{"model": "image embedding model", "dataset": "drawn human figures in many poses", "train_examples": 195000, "image_size": 64, "crop_scale_min": 1, "horizontal_flip": true, "targets": ["trousers"], "num_classes": 12, "embedding_dim": 128, "arch": "coatnet", "norm": "layernorm", "norm_position": "pre", "activation": "gelu", "mlp_ratio": 4, "head_dim": 16, "fused_qkv": false, "qk_norm": false, "parallel_block": false, "inner_norm": false, "patch_size": [4, 4], "conv_stem": false, "depths": [4, 8, 4], "widths": [96, 192, 384], "am_softmax_margin": 0.2, "am_softmax_scale": 16, "init": "kaiming_normal", "residual_init": "zero_last", "optimizer": "muon", "muon_scale": "match_rms_adamw", "lr": 0.0026, "momentum": 0.95, "nesterov": true, "orthogonalizer": "polar_express", "adamw_lr_other_params": 0.0025, "ema_decay": 0.999, "steps": 5600, "batch_size": 256, "epochs": 7.4, "lr_schedule": "step", "warmup_steps": 280, "weight_decay": 0.2, "adamw_weight_decay_other_params": 0.01}
Rows from block 7, named by matrix and row number. Each number is 128 + 32 x the weight over its row's rms, rounded and kept within 0 to 255. All counts start at 0. Numbers have three digits each. After the name is the row's rms in percent of the matrix's.
# convs0: expand pointwise conv (model.blocks.7.convs.0.weight, 768x192x1x1), inputs 0-191
convs0.693 084:076189143143145142170154066141164152059118105154076125095112051149166055127138119081153117135158119162137140187179095173116133152135091106150122167080134150156154101173141160133074123128139134161160090122117112094158144128148139124157110093084070149116130140145149119068096133144137092108173102158104115121145091084125122147108101139200159094122128190151160100093119132115110146136080077147117158139194086142089098126105161148104108133122089090207105064125165168182157087104169124116106109106089091167176104113132164082153077172096101133123098123077098180143156066167149074140
convs0.694 165:132069118116141163173144038131132112101202098148162103167088119150120075171156139117131125085178059114162082125143044156119213127138114112149115147113157071130131095125139083097068117115132109165118179094068118116166120083143136111152107158129092126114084127154113188122123125144139146045194131170104144128130102154142113092156189160136127145103099112168124117114132079150101128087148129078150100087069166131047160161153119114151130090101191125145154093162106201138152115127157103115156135147125151106090159179119101077110165111089146133115157143171178152169118093106165115118
convs0.695 093:143139109105114185129112132108106140169146187133180142138137132114155099145136103152143140163127087153093150135167103132120117121112069116121154126128125104097183187135082180093070146035150115110139129151117136223155119162151098146138191141144122158100154089122137109044186117140106091136131116082137052152163145111147123124131091088179133153104143138136150189124160107110144197112126217159133145126171101094132109045149173135155113170110109126129186185104083108120151108101164121139147172079141169175144113092099135123090130100221123115049186127108162109142147131118154125143
convs0.696 072:073147081125108097150153170094107103126127136181090154070125132105108106084122162088118137081101120081148148094114177161157127073147115176142173151134129109163139108159113113142115082168139106121097118135066080068087116128138176147089115161171204090187101184084126177100069063092106141128103167132120132120125104140143144082172085115113082138118113118097167186074126122125151141119058129144130141076126101115126149167162098167093056136121165160126086170090150155187194110079135141123151110144143111139172170160091116118117117124101147115112159102098056195126123124063149087098
convs0.697 151:165164147122149097134121063098100120121168207114076146123113114111043142174155128154134160105119168086125112172151173137091098057091148163126128118090150124204180122141100086143170110159111148161141131190150097113082122203131121163099183122130134192150105138156123181085142152079189168088094179141130083108133166122133176136125134151148163139142118166143125122154089078089088076123139156106151147137119130152184096121200107155123183111122108132171093107152145117152138133129116142130110168123126113171153109119131142116150173096093158206130115101096074098189060148118091148187
convs0.698 143:124074113079167154108098121152103100143119085148103138213158142169132126101155118104079124130098082115174146122130135105108190114132139000159085163141127084097110136174125108092064095197160191130133088164133113101136138142104161142119119167152116159132098143128173151125083157106164137129176152160187125123200119142131085123137115099141162155116112134182163101144115183148157115089139086100156124127087078089121099084082124126107174149160187134088149083057173158112128124058154140153114112112113162124148077146061167147093121124087084148160105100150096140107137136077131154138
convs0.699 038:130081071132081130085092116151131103105147142101095114115180176081123094104106165081169108142142137135101063060108105124152111105058107109145119107118120151099139101163195163152140150110116138105203193151114153095142148125100131184159158158155090079088127112136116163153084135167079056128097066153136176114113120157120141110069127096128061139067198149140105099130084163110124152117095076152130106130126130191117154121128130156134134118123173120126079100067111063162165102060131128103140126147100084118132179098162134174113088150110211085144140162115167093142099119164157167118
convs0.700 156:142134138135152089126160134175108103099124050119114112094139123181105090123098082170088166149152088152123116176086142099155106132151106143176102094055056149079159110111153136154116138164120048169072111131155095187089112180110095090103107170176097113134116122116145170139069115112139067166109110178087104091094119100136090132150105088133084135141165132119130117139116217195138166134129127164166145125132129117165135090143061134109100151033122132135123102143122093103148082118072139165147120140114159129114221129091115126139125134193159117195122173134141124094068147126114121152
convs0.701 096:140137119089171221160113076163174147118102096096132153169077181172085137111105152114101066184064094113135129125105154147128104103127075136134081112139144204127168166154090128149136056131120143128160089129119117180100109137141091108131135095140183100196117128102197127113151177142148156123120162138115096151096099159122111143092161120103084157136127125176148064182098095093141143122195148138075110155127106139099108147152154071090091102143116119166050231105118098083126139104115147143121160111166162136127192125084096122140162094049175132139122122127132119153140139148152111101
convs0.702 100:136126085126137112088153120137150146130131194121140140101052147119126166136110099139144050141177093168089139152099121106112110094111137158126104153134161181063122071130104108142186113155160146127154088172095119132137105118112191062139134068158091158175114107123102096102122074163126151089070130091068115097148178068110144128120134141115121067140081127105113111129093126127160128154088122139145083136167136132147112193114111136093184081087091157172088082068083133177177150116082128140180124054097105087109100047108162186148119166118075138116126138123136127129054097153102105152
convs0.703 077:055120112055109105165117149209215114095104140110146106160164125172114133158164156156154137171152159129058131137117115142098149138123104133135183124134129166097106157120055158128151094161172127100150102152109149156087081167080108048127081154113145079121106116095163126095140133127129120104107100111172169077108134182096120079064066141159110081190115141145085167103174074088094118137105157131128151087164151118102138166123155120104119177073145124110120163094130173130128128130156175095188099157207116142147134132106096139175111113152140142120139107084182141157161098172132176085
convs0.704 071:119142150118106175109114101133129097078201103155149135137131134104161088163126128136130099137147132107153142106158123084194185107119140132057115101142100130142103116153169095156104102142156127133093074165090156113135109081087092191112094151125147201105094118136137210131157092144138161169156171164112076110115119123126120121123077127090176114120091145090091141160125175104112142124164124146164147116137162077138139104109111177040101128098142172095101103201147172105145090147176136134167102162058203121123157097139123136150098120190199143143109100060116119061168137174046120130
convs0.705 143:113155118085101107145135157152058138128135122120135122125130154141142130110140102136157156088088145198124173091102133078187121097091097072124140147152162148102164104102147186136132118137166144154109185128131144170160206110127139202131134157125163159151194143179169110127133108057197070096096161138144078120115166148120167153061166141125149108114090117158148068051106130141136134114067188142169133149093081116082142135126165073104094089185127114088117143156113140181119130097118136125093137092097060125177146149116180159098138137091079084147154122107099091166195112138145107081
convs0.706 080:133092170102152085132089119157160099108119148108117141093118154137104156043160087186146141136101080156092102103129144175084177149129121178136186135183082163088155088164182135141149152163108109073168106095178079138179126111161099072129137109154125094092162147099192071180096107151194103189125105123156106064114133137147073116115066107111232109142095112115118145115165114101113167112088144118139119113110135092142180144067095128111136159208116108104137141155129101128105093125137152100115116152120116118130175084110147103127085121141157096087147138126126164101096073148093142199
convs0.707 036:131066106126110156100154110135093070131108085174130101140157189172100110084123233117108110083185117129168175055135138158072122144168099098106190137101122124087122112103161138123132141115142104157147194164164190072138135187108118133118123143170035083158114115150154130099095137076084129093091099149155131186159140112124119195142123093150153101134128070130036121130151095108123122149173169148134107183123076112111104136158116175129090111122140125146170061129120117083128130142146122148143120142146125168162151089119157169112157062188158142120114093150143146077110123077127134131
convs0.708 064:110112155151134113122129049146093109163165153084178067200121132156130077147175118111076174074066125116074146134115120111116117154135119122124146147167163142135130072076104103148162104124118093104128127103120107210058115105131181140160134142165113108148147116124136097169130107193134172114072192150161102121162180097164105096105174149162137087190106160141079199125179124113140139106090078162132151125141081057134105076099136128098173140109166137103159175110112139105130175113131136204153113158203153148053139116083082132114095104127128118126154087109138118128106100085118125118
convs0.709 062:080111153112066123111076184131145094100107090088165095110110191148123159141144175161079091124145124106138093121147196116124118097116133086128110172150169113078084127173127055193137092099136197084152121181175083169107098118095139135186103159119162181095076169111065111144109092128093141148122136102125153130162146111083189136036140066143119149158119131100120103133142099148158099136093152095119088080152134139172120050110139211127134167140132107117126156098165080118129101108099150173109113115102196093117147107151093100152137112156096108130159132105163126109123106194112113170
convs0.710 083:099187147155079114159130112143162183148182107141092106138104120132099148127094142119030133089151161100130131144122132113156124170150157118114149079134100115131138109096134100115193198115158080126117156136173117148157109107169076110116110159180068192088061121137110172173150095144147157158130122088152131135116111158179108168105147107112161115118089141099110162185116099068127145178150149157114180125097112115081128154126104153153070155149111120063064145153071137191136075112143131137133074104209114177128140195125120100116080156122163205076136132076138103117080104152108145137
convs0.711 134:175086123108119081161104165158115187130159177166150083104135094196095161086112145072138122122140120161157156095160119105144103128135090147163076097104127150057160089105147118096135109117159212156153149111114126102153093144164171148145169161118133141132126152093078115125120165069122091169171161102124112130165075163113122162131105077157050115116102141108154130103129154116123142089148127140122198181078145133110134158105094161119113188145050156121119145137125138138102107153130158201174112100111104136102087104075083129141107046172181126175082157136172066113156140141150198165
convs0.712 112:141124114101169123162109154139144191152148126057188057153095117122090128160140143088157157121146135125173138119147128139091210192164156103153140143134154119128172123072190183084091074156184124172163144093134151099161140123120195113176168139128086156092121155113136118163133115080165172197129143114093172184103104122112053117136170163079156132151137139181101137154138148096078131119144152138123035096140168148125149164169136095092085099127168064115183127170127135122096150109115139097185125101126070155088157150140132145138118133145187121106122122177129123117099115196145115097
convs0.713 071:119167156104119184103115138144097067110078088115108093125155083146161151086129128075141144126157183148085149149155147188140115071097161099100145121142119119148142107194088209124070161128107110126101126150097116126114086111076094138150147120164079093115067142184104134053099122123133114089111102130132104104121136126115059070125144087142132128112081078148146138148086159064144142083180159128163155108131217063150113069134135139191159132178171103189076136105123133131144126111143163092155176119157128108111181114103098178097125100100133115162113096219117136125121113126112096092
convs0.714 160:104126086122125107105167078108100169181101125137100157137067151123069145128121162152104107162134117066138134156098116128151119139055086114173143147135130130088110112109094130128094186122102156162109163186098121166102130168123109020094155143135114111075153133117145171130161194093106167099218116147141126097087147138088115090113116086151141124140174149080089170123126148132115198143176146137131133114155138045148130103133137132142136069168106042066172090142090073162153110093192107156099141133125157119137125184116121137161099093131105090166113112209143152092102096127163113139
convs0.715 088:161145110169103087133130113159161110147145163090107124131206131126165121082155079122166119103128133115127161113217070178062185099113126123154091120127192111122151110188019125123116105149105132110141171064110173168158102191133103143100196138151144128104147093110174130141118107103136188222116120116088142151165165126128115108069143169110083076140182151169128191094107158125113101136103117121129103106136192106171099136098073150114169139138141156126133117128177146142111157098095119127120119104164119124127129142107114129135089096165149139104059132138077158216165152119113156130
convs0.716 116:103094108111083067127124135156111178159163157090107073131173102135114127158181131139170141097155147154146147138126092122093090097138140187086136147140121150149093087100100173161074132168063126118153157159068102079194083112192122091087093114139139168106149161131092197137100134127133121067099175105168106114143135156130029186114193153104181120099145137113117150165131138122132185089135113170174095138141117130104145106067100131125148124184115111134157099123163117161060064112171136118192087135113151151156148128154097111148133110113072102106111126097108124068133169081124192110
convs0.717 121:112144149131113203095095096157121137122073073143137109121163157153141170140152105176090158132135095138175061153163146105129121158135131129079166130093145102128086135123164173156183154131119126113168137120090126162107207133131198090092130116100101126118167114201112122159198073161195168126101145159177136144067103132161142170119135151113129129148167142180160106106131151102083185140133103126091125138180102152119111150112087063063112115084135121133109119148118114062068181119108141089093205111144178093138166142147164189154106092130158132105161096133134130163151203090158153164
convs0.718 158:109073144154185169097084081121122145154146124147095100092119125117174122103161135144081133134160123096151149118089092135155076138103087104137079126120131137131131125123161092113193117160153095214076139128086196105124139232102110134114094055132100125080155117151141103089166151147144106054169215086133106121107138074077087108125093117178130182090118150106139115106106132089122151102094089116114123148184113154138178122122100118127106101150142179120077124169098120136120122145087183177084104092174129140176146092072105154112153130150180099170129132133162124064082065152130142137
convs0.719 055:130134128146107111119079151144108101110111170063147128147127122130104161198135035133055096109139175081168102175116111093227085146132144121131143155142161149138121158144061140160155147148167158112138171100084157141133136147147118114138079124045134148168127107076137074076152144191151127143129157112156115106156115133169150057126096122113098077139158129162112161131156113082082080132158124158121152103174104147148145096095157201121120081139115088176105142150142102126120192179124054139130153150108112119086113165144129132152137128134071118132152104123161070121219120143173192123
convs0.720 063:132117154129092133114182149102134090140185059125097138110105132123129092106098122147118123213108144163090136141183114136145114156157178086156167175132114163116108202085131145133098115090072129117129156142119122158184133125173194110162126138129140126118062052104116138172165160144127119124113134197121126146113101203136085130095132058098174104144153165173113136063095098091130162128085155105152159129152109107152113143164094122139087114114171078058102110144096134123118070136090121189157059090112150049194096100079115131170111125147150137078117106169150105108105172117098126173
convs0.721 095:037112124186135121157158167105143143093108106088124095109185148122100156134185140163111118162131139147169067142152125111111150137160118164106088100138174113073122138098138163139131127115156146077152136085171124049168081107130172118137126088176104100120082121113159190081152161129125130104045056151109156164141145126106112162081106106049095106125115134161151121098180073143091160114086125138153121109143111101146155154130116135126111161065107106139143157144136099116225124108150105148154101119111156177135168137085068094125184105156143163196059090087111168114156136149136089177
convs0.722 061:071118160117100089090132145098127097092131133106133203213141139129106097103122055094186177112139130155163106135135116131061115167152078087154122163088142176121105143120131067117096214137142118184124146170098106135152115124140176092122141084078073125096117187124146113100091138135123163148108215108201144110133097171129100129130102138144136136106134123097114077132147177127081153136120119094098137110119091065123083110119176157108193141122113144160129204080140156123108137142126144143142141106121067142116109104156147141157158071186138121149114144096161100132023164183098112137
convs0.723 127:086156086140112120104080134077169098156064152129104122120115088102102139116159157131104091157107201158116121072130065148049125146148163131093122107148054113163154117165118124192089121102106119150111174167128092095165090121143113131120163150163142096095113083066132169131116094120130168147106199208062124118135168115161092130147120034120162151109115088116130171065180133091175102158125193138126157146110094154195087137083149096124125090162155110081115115099173112152136162105132124098102148127138060138061131140134124176142143125124158119164177126107116154072117127166141125130
convs0.724 074:162100152115104104118087084115119180138139143180144098148093088051157157119102067106153119162135160129109094138128117158088146198151095195156138100112132086186135115160201179129080106095105103078184087069164105084075145111132130128085117087168131107107139120181127098204117192056131176134133133152122093144092110125089114119191145097128135148148096112163146111123114106094115120110085121128153115091145163143204112180129159129100101161153114148149111077090171103100128120118137108105115186060110091132109146107115134123084093132084138134096181122156106084047092164170137141149
convs0.725 060:125133133103190166191053131160131106145134178066144191149126183101123171185102151137107120103145145127108101101204104131128075121125144136123157122101136095102098140090087159108154106176131114129123123137149108150159101111136130140142092144108122169092205120171148097114063126125049167172144172159148091133143066123187098101103122106036129175156097122151143133178142111131172084166153126136132124162142151109152131164124175106131116114177151142144086122130153159149150093133123149137139128068154053095125165113050101130143091101135105162110141128145087111162143221094105040133
convs0.726 113:163136090157107122123176153122114129118151110104121117146076121159116080115132107105120144117072150135107144115098186142089120107104146069077078110149155112129068167077152110098126085158156181113110103136098152117128167093106161161122156107098109152105091187121143167071160105128168108061133162159141154151141151168076127123135146148209104162171085163058119107139181133152114127145123181098165107082117129198089151108114055146145146125165102190165145154176102145187098036182129128138101139168128134156114152086129099124174086126084085108082123124169075145116136126086194128185
convs0.727 113:139154089132164153152134127151129088084176075160126166142128157142106177093070098123148127088144125112190087120104145105165113130119126117110138104102102089149140102118158089150100098123159176093116102129106151102187137125121118043149152164105101153126167135176141108142154119196166154165131148115058139068097138153156136086126170135139088139108156152131159044183103145137089130112111135109132129081152111071187127158174186150107175093148129167236131095116123140082117147110084162120084221068094101144144126137129196117162080131113180133101139170124059144146125173132149113112
convs0.728 097:159151083107152170167091097132092194118131068089106095130142136116148082211127082099101100120106159149102143112183116151152092166136125100112150129096089124164135147141091075152191144157069124180135178180120144164134145106077110145075154113134163134111163113107147103108120078152137164134160127144113084152117142101119121117112132213140171113152160056143128148192121142121143147069143164128170154124153086110167082157126149084105184103084129115097155111173119072099141044145176148168121095176126133115117131129123107073185091179163105175157137145155114112112215156150140136177
convs0.729 151:125111109113177162096096062117155121145140108147090127100102151145095043083157105121125165166119161154082153179139107106132099154145100063174171138153068124133099092136188078144181127136082157130081156103085150203135102150137143090201087110121125114166112163102148105164130104116133107100195066088109092126119124112141090073054091109143111162175133117156159092083076106087131118118139087144139116070163179097121110155090156105112159118125187125158204104124127162088119119066054170190148111096159189115111119159128163112152134093139130106102135154149136123111117130147129149110
convs0.730 101:097100192070186110151149157153117153132157136136138159078165121116121152146142113116190161143142138154095080140157138085082162149104109163167159146126023097105183112104152120170092123090162166165122143154198150172045091167166149105169061190140166163058080122109132152141156105163149090127083103138126108094087164159138151093127108125162118145109159133129131089119110171110117145147076139092168128132100136121179142106134126149131116160168115105107180121140116126106101116130060131154169122127140189117150140110136202096106068170141170110091075154153101092187155084129158170118
convs0.731 082:104128103104138085063122148149114102076111181150133128071122144125099156120143150171072079169117129110218098224127171151115142106111162167151163101121133160176066138143169183158125093166126117073079168111182125120125102166184126111113165136075141077175156109144123093152104117174086173087150136138140159120135129118179141081099106124130182115114127094134121223100094078153139079087128141177103156074177129118126148144143180138139098081097089109090129132109127097108124154162167124120128116186152130118101088179144079127126141092135199110128170120084150132133106160087141131174
convs0.732 092:076187158103163114119206109114111167145114125141159145131132096163132138108109176106141074120176139087169168102104187112120123139124152163038113169078100127069140067126091106074167149118093143087108122117170118145188151158109135093150085080114111131121128167173088099197129157069080136081087068086140134071121118086143165144128145160082107096159134211109119138102080170155111142120180150167130136145073142107178129161167135140141091140150118119103122135119135183162158227115116154128170167170141124128154108106127180126149171125099151123156171166146140094164129145103130154123
convs0.733 121:125228152134172119139176159114072141161146151115133036131103110117170131118119172199139113128199087111118131155132058087156139105132051140139180112133138093175117098158151109121087126143109119159110163058093113199127140067127119110093125085197160101172146210115125131187096194122129118125098173120105111138133122125171138151081152133098107162156142163117115155147114074130126157159171147105113158159144109167076158117131112144134133146138141168130194105156105124176136141156155155174129113152113147144175134121138098142130127091069121129141204170110057127083102113087169127119
convs0.734 089:175138105136148071134120108116142088086100103144174176123109169106160071103122080127157105108104130058122188149176162083075168122099144138152109127146068095077144144102144123174125116118181124088144106125145104106120132156178161144167163092114115111087121137132100105109136109149129140140156161142141082154100148135145109078164151109138132148119104119078129135177174180139157118100059159137139103116174176138219109150111173155101151141117118133117195122189111148119152062075057181142106159162180157112091122095156118138138107069051072091133141107116060110168058151129165113173
convs0.735 185:126141056118116152178088100126134073107126125135154124152089108111137175066029184186154103115106149128170196171142153166184102187107113144093141105138116130141114115141133105175083136073171118130152127069074122116170106147148102124144145119121105051111087169199148132144140142171111115142082131184106131081132102151141177041126187118108100110110111172138160119129134185102137158128148116185171202161168143176127165108159126154137122135165159136126133139134153153181146068102173107140108134141114160160088131124141128126096146153176157117168105156137089071071086137145130128174
convs0.736 063:115127135070144118121175124139066121168110157177087125152078197122137176126135083102107146158117137124041095141104146136114142123124158166109132090114112081184129141162163119109161114098096143127139051107124143114208103160140106172190082139125092089107128195140180128091115148149123185132175162069131149178178143167066123136144173150141150086133159095146141111096131144161106154101068114154132133137113156120128119177084140115136113121136174171116171089089126180063152162094135164096128123133126127022134103135122077099103158060154099107120128130102060177154132128124109183155
convs0.737 058:121126121160159156180089130134151160148158117128143110086141103183166124155166064143151113127146146130094086141069175117136131102104139131146114187155092162136109149167117103140157176095174193158158151074114135170147151117081139205094112145139164203100121162103141100128112162172167163133127121178128192091101141164097107182075117116079057087102139117100124192103105121060157103120151106097118128160114169085178121037109134111088092122122111111136161116104149119125104153111155132149148201108123101145183072149108136096142151134152089092149122166094118176062105123157077068102
convs0.738 066:105139064108141152122133149149171117145124117084161176149118105158137115132141105126105119151084103162122123177165167089116108116164108136143081174122078112110073070130136149118095125120093175069190126164099190110182143130103083087132128101128063090116165093187067133133082074167090117066154090143096139111120140079143062135115148144212158064138120156098142100093137153133134120129131094125122145160157078086165112148132156194122159164095172120181117113106160109175166046178166147128124105122092114145141106102117088112146092119122117175169052106114077108116136134067173143146
convs0.739 148:118101138131109098144139056141099145182100095096073155137092093179133117148152095159143124161125098133109127124172153126159122162160131183194118109132110080177080100112102108105181169106135109174101188114096198187119151144125086122159178100184145090095054106181087118128085059098068125104178173118083077117135115103119121110127110086127161102129148126142141127112157143140186118102131078049137128163152094096127109110150150121141170125140122105120130119130082096106199113157131170163109127122186128186133150153176088135188080139127109065131142129118107067115156143058110114169
convs0.740 122:139071159106090151120149137157101119113121148141163064184061123091171109177189177112140111129132138134105150137133097116136094100155125132122121089115100128029137126134149130140159109089128114163118154149154116110114139089149104099063127157158150178174195132087047168119118119114104160133137166118086174089110147154104113093172129182097120131062160097158150132093136094120131162132069152068155143151082125090146107141171093111149122130101181091090137065123115160171178151140125110060135052111138180118072170182045134095154116166071155155123146137118149124146095144107173144092
convs0.741 078:149126110142133107166125132080138196109098118138143128133116176122166127155203106112114115133177121119091144105126112129101156142131121162131143113126172136174117173168111138108116088145161076105151109086111083051160122192115126120156133168128067140176140172109117091133147164060139120129109168150147044045091140085147160079150075161115156122140119144109208117076078151128144126141137126173115057194103160113163131080064108176134082145111103114092159150096153114114067133152092072137111134125100167102137098074091120131150114141106120106154152073173117104150128111047088082179
convs0.742 115:176061175153198157131142170120120119128110055099169102099150165146125131141135117122113106163098165113124082097235169145196071090062173139125087143122145118089068165113113146145095106071117161107102137184111098156087105168157120100107155152164126068092105165132114174121114163122149122168122192114026125084125156121089100127116151090101184130142133160126127145130113129099159166137087166140143143112155090111126096106146181144123165163049128121148123088169125128115150092098172127155130101147106203149084112118145155115111139136147134148120118142185104132095109121167057109167
convs0.743 075:122172134120182105119144144122134073119103129078113159177158118085126102145151156101166088122114161179171150151074180148130094151142141132111145082156045147120073133076132158085142160105132214119152151109179137113151156160089162134166101147131150106137138172163136102124183091191103179128091175161094103182121144071145155142145103119100085189122178157130100092118132109114121120131126105112095101098077043106137114135100148158095153089164074098142085133215147139119180126108116138093133105072119180149111080159116136145128088070089153118088125144093143172070097137143133072165
convs0.744 103:157092128074172149127118159168112096083088147127160104062111108094164095133090086109103161121179154128131161119166068124113067147134116127157104136162162125148172090118104112120137186079147157182080060154085167104157119150100155155148089085126087083127163145075136098080119139170090112113143177105090118141152128144174084102111107139129108135152144125138090036201157057109085161124162102069183114097167180139152090068142148119186143131143081126148094163147130164110160129086118104140098083123100141117157139115120127093095202076116150140132174104094181147163139114143164109106
convs0.745 062:071118157137113080188165144127113151170098158114117137153084153149164111172113137138119119122175139132153165121183107143111142132072069120166161151126135161128093126154162122104168186101156084090129166087121102180112126121116174139079148164117102084201130122176117056048144179152138153173179120140138099135083085126136159104095132105072111122153141161131128103114090128095098161142125066147146114086168131121139117159152164094066095143155162107172142187080117142144117066139173103160079089165138084180132066093127156127104185156183127089140083128134103171162065156117097121080
convs0.746 084:052138099044149093108123189130107129162127139089147148112136079071085143127154105139115211116096129144111095070072131130153082165116115120123158107128107088181148125186126084155121123194113141096118132047158149121158115103113112145146109096090106131157159102106090100138146076113137104163098095089197125094121119118119129129078072125067128140091142121084108159097164096050124119140148121214184103151108171149112155116140145107125151151138068153185116111108149113101081191110135091125137141136100123161113074104130157108082093140079088156107194132066114135116160122158131140190
convs0.747 087:152087138170114128090096147118113125091123148058134161150143073175151122136130088170112080143141141173085133067095139073110145112154106092118154142139143083126092137107134153131161148132166174125174089126154121096178074122114167127132103173137122108143086087112155100098103119146139170058117153107128135110165135119128143072154084101119121089164170114115062118124096174085089118160102122155078135162110120136127130167106189102146161178110088046129171108092183167082134172209063073102155083097154120129122050084142105075114060173161129165094109122119100127145197116122112139160
convs0.748 137:100124130116185190143151144091099193169171136060132148174172142121094150143149143076157129141146140140128173090110158100125082160152120174153064147147091151111166195152171116149147082124151138131155118195105081088143085162135105123127127120119074104100209099111127165101160139105136118176105096142147104105157138170133121153117197145112132104142107089162144141180113102153128122124100195119162089105119094083111191074190128149160115129151155144102089204125134165194110117147126132049127145080085106141154085099107108098138108125127100174132170125162214118149078183123146148121
convs0.749 068:092088123184152083125123090086118111147104156119111150185124145165114119140172151093120102118090099134150069077082114160154135108146140058159153128133094112183064151097187115147128069127171131071107107092138125141056080114088150129152076121152145086108114134152131117100128112147171133123102220163178115064067048134139148061113111095103138103086154083099117102136136085152179120149158168076137165070185151105150119074074116149148125133130125165094131096130194148121129114109143092129081172148092158118165150157151122170128111145128161089092164106131204149155130100125133097147
convs0.750 129:088198171076076113085151094077147172145121130096176165183142063143142161104192137078051133146131107078140082117077161052100133150121187118101131187106114137092108092121109114141148125174197142111131136118126085128109144152142187170110156154113143159200142090177088107103122128157129068133095094121084103134130111107106086176126137078136101132160085113158144124122104085146076202136135142145097137073141136146138117130099129131114138069118065155117144126193124099147079098098129129131115164138092085137154100101161114103098134152166064100065177125137082127116140091136085130119
convs0.751 090:137091124154113123099079091111100117176150120120142136138124156131130128108109143120155074081144049133159122172088113154119121080129169099101129101154112107093172157121159179147113128115145160126142149129110095123133171133110131136171111122134111149097088131157186113061092216106100172113086107134081194111168149112195143091117131060100120136167164125138093106109167108177166091108129113091213161117167142118107147111169123065072140107117107174091157131115131156113140119173119150043174072137111121164139160164094072069092071164216101152170125117125119134101168124144055130151
convs0.752 120:134169158149088058144182118116217091093155154156155104135125124123116133092189175125187101178155093124076106093140140103107148126117176106087167114106150116087119136109144099155180142159107161086135153140166133146094095148111158076106161104112186143171100157104126093110136199113109149089122118145129170128168101157103092136073113133171122173169119110145074166143136116107182181032079109179111114099115115137095116068122097153127131118171183089118156133135170101106096123120124122156133115119108105146166187095192151098161073180150102201129105137124084073105097119091158085133
convs0.753 075:061091063097169144176103095133085148123174067150140155173120127194196101153125148125121122135130128188142153148143147092106138121127117088193153105107088116137095101165200148126100171153105176111153158113121106103128138162141211144128135102171183127140154098116167070113117129117135116114154165142107095123142097110139134096174095121114104117094115052131187129096137163067166146148157130151137135084189130098054147137115142034125166175139086157097130072148141121152109137120165139068120029135148095141095111148129091085169118079100093128148142077147134137124116122138118178087
convs0.754 061:113119104169032112142182100147138232130114112121117156162079129131136103101129159181188181115112155070120176142108121158144139175166015146151155176125138150084134135142161152101150131130127109134153165145122120116168121141093156101194189120150166193107178127148143181085193090141121100156149092204119121113195157157129132152114123095172125069180137121150107114084119086143118107160130128105102129114129201148146130105081152136092144128093151145155101071134109132121167082110144092121143101117095111143139149144102172085161061121154140107096109164100169157108154107125138107086
convs0.755 078:113144183105113163112131132155178176076100141119116106113061145141120087159124143171073089157121090196136213136124118141117114146118144174100115129129137097126140095126156160166128098159120098156107169094078111133103137173133061185101091123123086077148189098117087101102121113092163109118110128140136140112155145143104147112108164111167192140146126200164118075140081175082083137108142144108149146113164117069056136191102091057198120089129129066088157129111171089155146104070058147108118132066116114132123110146124102108164124141147075121152125126167156144167154148107065074140
convs0.756 063:114114115129081075108164146136148155160122134179156189173119165169145110051115077106115139133098143085141113132114165133121038069149135188151154112154159147150188198098135103164115149124149089126160181094124140162167096128185115180127126125111182185122118113118090110136162128189122168092164111162197136137112165129125125115096100076165147213166135080095204147124057114134083127127111143177087146124141131153121170145169145109086155170129136143166119131065119129093177148115130152121152132116090164124117114122145140154096149140106048123150122102089095116128114042155165109105
convs0.757 132:107071164085109131105154114118120133140161158085139153182138110114107094109165111123135164123132139103119115121175142118080121132135104107100089146135125114069132180152090173101184107137117128118176112151091113096129120092153141144140091169153110076179122121121177128144147147115163128157059155118110086119138160187138095171095152089171122222090158118089151126124180180068126075124095119139132065121072150100141113039216088162110117120138154138093085152143158078114090135128095176123148184139100096183078142072114142158111101184165114203155090121120163159110094098139106191120
convs0.758 079:147150075128155128133105088186146082067149118162121099132055093063121162201148104096122137151084124117095171102078112115142165124181192178102146145129164117040138172181158136154126104114181158108125117115104136130174147160168152142114139140088125148128084119103104135149095073095095152098130129101115139059085123131082144122092117130142096094109100136085175126159069150165144093103180125149150149088137111211129094102162142103076146165176185159111166126186086167173150125120152131082121118132095149094150114129148104086146085140060191160133173130143167161101142121097089142103
convs0.759 086:153137117105039120131129147137121114113129087172129095127082181115109054102091126130143102157136104095059088129161148114157058150135112124145090154113079112121161117107123095162088141127145089096122104089122104185160142142080162119182073033115121065091124158161086103102137126142130053078110118147147159105102112175109093143161129102080108173150064149137150097107129178099130210080151128132164090088128125129132153108123101130150111073091169131144156092139081083180143153114093152160162167076187141074143136173088111118106145107163178193134109102103098092137100128121120171120
convs0.760 084:120115139071113175109113137157079120097151069077134131108125137183227139131073163108170084181157111117120195165162155086131074193112060130069121163144156129126171127069075157111085120087077190092140094105148107169122105152148144135144152107197121129123096163138144109165150103129105104109109094123133152100138138069072144153092183165153118110119105112151185150136153175134103189094086134131125140129151155144198151133155138121164172089107175119178143146190134125167095143108104121108084128156097171091162116174092154122165139144106071167144135135139160097098101097112116167106
convs0.761 047:139065116157136145101129135134112074069125120122066135103146117146188148127158117132141146127139146094184152152160133140136176133168103144099107177117160157162133214116056150143164110155152106131091156147092134153116140162083121107191194140110116149132099153046080112105152172143076109121149190160111157094146115082083190164116116168125120104213167120122084149171159142073106111128142158095143103138118136103116072149098155115146096082115100139142081091120052188122157126177135101084173096130137068054115150178153128162143147131138122123114161112196128110084099136168160162120
convs0.762 051:150171171198104161064085086123147167131142134111059122170126096136144127130168149148160136097162123110197183103141066160091134093116157113123119125164109131097142135166127113166172173098090103145083172162169125148129063163148107120156140090073116051180134138191166159159152101139080100098154131093091120087146132154151177131130191091153107148141148147121136092128165124098093037126153116129041159165086150120134133090190163122138160087107110081102136188107102143148040106114149143110151080123160161116132140091150131125152121084088077123141097104135113120157141079133143123109